Rows from block 5 of a small image classifier, named by matrix and row number. Each number is 500 + 50 x the weight over its row's rms, rounded and kept within 0 to 999. All counts start at 0. Numbers have three digits each.
Before each channel's rows are labels from the 100 images, of 14848, where the channel reaches its highest value: "top examples" is what is common among them; "peak on" is the class under the peak. Only what is clearly more common there than usual is listed. The data: rosettes with rotational symmetry. In brackets: how many of the 100, against the usual share in percent.
# conv: 3x3 conv (model.blocks.5.conv.weight, 128x128x3x3, each kernel summed), inputs 0-127

top examples: ten-fold (45 vs 12.2); nine-fold (33 vs 12.6)
peak on: rosette (99 vs 42.1)
conv.35:538481527458537568543509496595494426531464566487516448489493484512544594526355526541523334548436510504499540481519529490453439481526533521501578596413577500597539480556451553518475501509509525626495512508557516529475487495491450420506529613611492440478501435506512500459467527462481471558496537470505512507510542453495517483482495433432390522499609501340479556491484528472511557461505

top examples: three-fold (57 vs 12.1); cool (44 vs 14.5); four-fold (29 vs 12.3)
peak on: backdrop (98 vs 57.9)
conv.32:418556472456510541445515493509538543547497490568473469397499524559451482576426583439449500513414529495462488473584446454514455519544509500560470492485458531571519461535522432515417458541498453450500494508561489428473502443489525532419591479520474506578462522636540410425461517457540401444389505528483488534588518447506546562464474504470548542443557471621407440449529448518451539405546

top examples: off centre (66 vs 30.3); three-fold (47 vs 12.1); vivid (39 vs 14.7); order: four-fold (31 vs 12.3)
peak on: backdrop (90 vs 57.9)
conv.100:432571530408562495497496519537505516526511558518471495463480562552423476563419542451464468501445493494535505528636447458536505534504494530493439512469479523562512518523589431499472458580510473446576511503531553458458496515538506529467579525505529504534482534572498364431423551514555433463365471544534452545578458491515554554463481437513547512369472507621421503445569399468507573428503

top examples: seven-fold (33 vs 12.9); cool (33 vs 14.5)
peak on: rosette (90 vs 42.1)
conv.118:471413477529553554492585489484591488512530468523548424460519528569382505507405545516461430475394555491441542465425533481438393460492452530590436453522494629525500473595442465572553505524565462498532506510554487510502533500510539552505541495446449545520453575494448394485461530502564500458487483457449554428537564535581543521581551429421438534447532550460428528563473459480468450498534

top examples: cool (39 vs 14.5); eight-fold (36 vs 12.5); nine-fold (32 vs 12.6)
peak on: rosette (91 vs 42.1)
conv.18:479501468567468432447523467406485577491514472523505544430569515500523440474578528493515641459505399542478501527491572505489445519477384500554450480542427518452480515570536416489571536520508438372494534498585464476510510496533598564498473485470564499489452527601506490561464474492527527482516461488401485499512527603545533402547490571456570471469547562521481602578424565538500409532533

top examples: warm (33 vs 13.9)
peak on: rosette (93 vs 42.1)
conv.52:416512460411458500481529487523476408566544502533394552529474493489496460518485546465525524528471478426568415534561366465576578420454492525429451502502558460531493525558464498462460472562490526484491521507506522530525417454590430524458522522484471468485518504510486508450519523536547514497438470459526475499481387581609514502506406501587499450452454588507528506588514449304487527435427

top examples: three-fold (51 vs 12.1); vivid (44 vs 14.7); cool (40 vs 14.5)
peak on: backdrop (90 vs 57.9)
conv.1:602479514568415469589508565492539414584535394540570511525551523507500566501465542434449472486460489513412567415469500391491469541493519489546503517581501496495499463535433510536538552557458504516403500574514562471497557562484460441518483551552391585497446469415480569553496585501436524475590499592523497416502600497512453432460483475457498508495482501436468551560444473603450517534533

top examples: off centre (65 vs 30.3); three-fold (35 vs 12.1); vivid (33 vs 14.7)
peak on: backdrop (94 vs 57.9)
conv.78:586477568587468476580537547486589429514487410490530551484560470511521537436402521532469454518496452544482509544483537481531459541534492547598499522516469591501509529588511552492515572493474491518442552554584387535504523458415546505487438424524463606443480522457539508581540509501517491434614540557512487495481574551423453514459578413490501503549561547393521587468481541571389505497518

top examples: ten-fold (47 vs 12.2); nine-fold (35 vs 12.6)
peak on: rosette (88 vs 42.1)
conv.59:477501385538543501449506439571538494475523554463450514439587501552450488465483487561492513453519509434578415551471520510551510523464449558535490481488479585535512438557509359503409452493580575544600537561529447576490462430536499513432522448408531507458600520513532495467560379448523563461494524474429518524564421606505474462616461516533551528537463519464545491527524481524457422460453

top examples: pinwheel (77 vs 49.8)
peak on: rosette (99 vs 42.1)
conv.11:457482509445435403450548489416511435520572479526499496406502577537358499429449493553436492474409446437508505520501490465485442535411512546499401507559535462487483526515474457449449502530453594518508494539534452490556553514545531546451478452472485556424475555483442438469510513416502450560427462520482444394508505503624510470445440444477523533432484481478484525652468381463467508449499

top examples: nine-fold (32 vs 12.6)
peak on: rosette (80 vs 42.1)
conv.90:541501624462476496531536457489630502583434477504540587482497483524524513519485453480461497521536534517502372533516496516504463516492568453469614439577554496514565459528541521484448595503460550546463577526608492584578505479554466495392551413502413576442450519530565486490504479436556552431445496548515377377506492528544458443503558497527479469506483499470526548473494537456420547495443

top examples: cool (35 vs 14.5)
peak on: rosette (72 vs 42.1)
conv.25:477478514483414474459528517481493435542528411491527572391496513527413531393391527443481511542475449550521469533458443473495447557491533577500428539574500520496520574578482437480405512478429491505479530542540352499525554425525529551419406435510473551412498536469524438462536507434498457414505471504482480445508539502605482483403511363458551479475511508478480552565481434549473499446474

top examples: six-fold (31 vs 12.7)
peak on: rosette (81 vs 42.1)
conv.7:613481564470455483473565504488589418553537439531537514394509519546508551489403504537447472452439471536404571464419526438461395506531470549548478500536500582511533480559428479495508507557490549587410542533555519498519533477498497489445492415462444611408431503457497491549496492441519565579518518533447423381465589525555451444447477492448480493496517519451465458565435532524425490435490

top examples: pinwheel (76 vs 49.8); cool (36 vs 14.5)
peak on: rosette (100 vs 42.1)
conv.82:523398517482480473494416511485336484484500568452459443448504571461438541445483468585460497466462465462520458509465462456466488552400432562441488486503495472472428470551442505463447480538440550551566496490524425494525549505547501510474478347445542528449496534399437537448544536498428492590506481535522443477538497552636511415469450453530574506517447569497490553622458441486505515485463

top examples: warm (49 vs 13.9)
peak on: rosette (96 vs 42.1)
conv.95:482467458474490530514504485440509374487480447511471526452419455472563490467469536480504485578577557429372478514383495474599541478516478478572493470537448589480415479529383505505467544427449389451462491530419427515573418460514457428499497487532372490513583491527430563529451430549497548471471444474480500468445488516482443460407514519479486519497438511464516458544429595437462478469525

top examples: three-fold (59 vs 12.1); cool (33 vs 14.5)
peak on: backdrop (97 vs 57.9)
conv.91:540492472570459409645502580434585452563526394504536446521562503485475529449499529447419486481489449482363554439465575397524492551463539453537486479540456462486484449558447517484555543473429437476440507488521491489514556547469481444569474558522435526499479469450456542582433556508432543439581452532504475492456621507458450481466491487495509444476502524401469580514471490603436458546507

top examples: mirrored (77 vs 50.2)
peak on: rosette (100 vs 42.1)
conv.26:404566454516566559559388496483532420501497539510454473607419552401501485465443544474468440486465537431532488478513528541478502454446451394529492505440573467507415459498426464446478562467529556537501490498518527512508457528496470416588499523504520410508501365450445529472514521564418509404525495487531491515401448503432435444492500511433442478509463511462592592449527581403544518550496

top examples: ten-fold (41 vs 12.2)
peak on: rosette (97 vs 42.1)
conv.69:476511567465494501540486517464473456406503606494556476539535568505521490501505502567496408525444541526467472476536475503358469479485461521397585571363514408508552437523442583516501490531490507549500458490564413500507511557513530452537518556512547435483465502486504557476516557504509494552556527442541519520432538514458467436574534505403414452556558517380546623522459506413523569585562

top examples: nine-fold (41 vs 12.6)
peak on: rosette (81 vs 42.1)
conv.17:476500474551494515528516486465528458513470490487478544458542474512511454464471486485495525512563543458446302483453505482547525559492541489474588499555532546481523460609474455522402538504539493543468518586599439572558460416558536530389479419523467524431518556534494543472527444458540603481485463533475415404482449621518487482562579526530512489484508590407517579490523525493446489472382

top examples: off centre (69 vs 30.3); three-fold (45 vs 12.1); warm (36 vs 13.9); palette: vivid (34 vs 14.7)
peak on: backdrop (97 vs 57.9)
conv.47:384570500403461490442534422540483546522500515507482477427500589535450491563467507432472446483475510469590539568586539421508493502481484470469488466500495494545537488520623417479507507561473498470568497521563560470483503484501518485501543508445495481518520503515501349490369498499610457470383456511480423560593496501557515542481480487507524528320441490598439510490527454443509510449490

top examples: three-fold (62 vs 12.1); warm (44 vs 13.9)
peak on: backdrop (99 vs 57.9)
conv.50:514499524589470438593545544462587454566514429495517571475540484493488530409444502510480461521477413573533498528458533534509470538527542508569476554558488538476537547568498518477497581438475496501463547557546379525516540489466555513502403473530480574448489503440568487569549524455498477359605520591525492460504588489475457509433547352460518465548570501426565602486511521585458525533516

top examples: ten-fold (38 vs 12.2)
peak on: rosette (92 vs 42.1)
conv.88:406467410502478522490411519517510527524438484506440456523531411467518447507529473481455549443537516488506488534484509493561536526528444412512557423562511520372361558551549499543599343551492439456514568548520609475486371505423543494513477495477512557475506495530554491508473465536443512482477517565483433458592442558487534483520444563510595546507508557504443558407484544489462442504467

top examples: off centre (85 vs 30.3)
peak on: backdrop (100 vs 57.9)
conv.125:446493496527523543468502458549567529452438498520475518418516450530514456579468473471487465471432505502516450542539490496512464535571508429548559486463428514486541479515555491536465502517512429451504491454518473486407492446444550459434558545515415479551468475539569444514464479392508433437506516524486505484576484452273521541480522487503521507495585461508467471274513512549391509466539

top examples: three-fold (50 vs 12.1); vivid (33 vs 14.7)
peak on: backdrop (87 vs 57.9)
conv.57:493431465607550493596496530492637455536490459514533451562565456521472523520444554466520462449482563450452513466473536459522443506498542430558530497537428505495451456572449559536587510455545476501484498500517492520473510538442520494593528669536401526585499460448456512583477526533470479440623465568512608493525578501465497503514558446479478524477548546487476615477495482600436476543564

top examples: warm (36 vs 13.9); eight-fold (33 vs 12.5)
peak on: rosette (83 vs 42.1)
conv.54:434395428469449492510513534543672409553553484495468504514456462515479512478431508427501434497495487462504508598457440479507560508457452469470551517532461476492472510623502457495516494511433462505512555504575462562505527455528501494445503525472343507470502469419450498485539512488455574454519463516497447385485533602451490370476454452529550395469499589414531542536444465528464462455443

top examples: seven-fold (34 vs 12.9)
peak on: rosette (84 vs 42.1)
conv.103:422506523453411454452561467444547388547585433513529524407405493580412533461459507462452468514474456474470492489469499482472435490439502535520478515585510492502528510562444481480472517473386488504462534557546439511570526491529480494477524489511396554458484519520495404494467469489533466501401418529475487445493535489616464460336479413460495468393446509535457493596416434441451492475516

top examples: nine-fold (31 vs 12.6)
peak on: rosette (72 vs 42.1)
conv.49:499547498523459466430623453457463383556540455514513556392524485568536512496457533505549482582531352529522480492438528511520439556566522583592438562519476526527573547558470447466394549482458547502434542578555390517522588498535451456504474449550533480498537509472559489525525450419542504470431544487401465502500539535541503477457471474535471495489531516453555555608428558502436457456505

top examples: ten-fold (46 vs 12.2); nine-fold (35 vs 12.6)
peak on: rosette (98 vs 42.1)
conv.120:511552541484430525541565472488476533443473519407558582524540392572526534566476416535437472659479507528525459519592490532490500502495516492456554516515483415484583562507555557503518479529488392552513602520660507521567482508480539512442554469568413457563436420494571520583498423469507509447477509508505506507442460556526446474521465505516483386496526533477557566515465515515474502493605

top examples: three-fold (39 vs 12.1); four-fold (34 vs 12.3)
peak on: rosette (68 vs 42.1)
conv.13:488485493503463365545538510475500514540490463476487445450536469527446485418501446526431518479449411442494468472493618475490424481421481486506506486531452518459460490582484477413538442437434392415471488542575438445501523486464537463538498468483483542494477496498469453610423466464515482429473449477455464549441520516632456482410487440433526485466513546456444543699438503434467462484525

top examples: ten-fold (49 vs 12.2)
peak on: rosette (88 vs 42.1)
conv.46:520572510578449522600493578568472467489409475541608507548552492588486558563485508537482496427566511429419533526458519420568486556588487433512568545485501493556470527552530595597577560501503506522474548497536508475476511473395471414559561556514455490503566473530493449512425496431465446408532504577491464462558469502476528463508535500501509535490651529419436528559439499514467436549545

top examples: off centre (63 vs 30.3); vivid (54 vs 14.7); three-fold (53 vs 12.1)
peak on: backdrop (100 vs 57.9)
conv.61:433468534535483488546556517434626411536413429504520519487483461510488447490492521457440461494529509469486408460501527427541428569558562437580525452542411542437493512517449513515499534441450452476502504520498389519537493516473471504457487616558379542557476520480469555519517501514491450502521470604519586437537534484389557504416496457493540532447465489540506547438489480607349500512586

top examples: three-fold (58 vs 12.1); cool (35 vs 14.5)
peak on: backdrop (93 vs 57.9)
conv.124:520495492558448454602489585499631420553486450507536474475533484518447515465435493459466447465452458470397524402485552384486432553482546443510472532533441492468475467587400496505544532501474490490434497510504494489467563545489488422530488628529390547503438454419442531576523556452422520432596504575481486450471585503444460464458510464457515432481540519430498582500467445582463497516518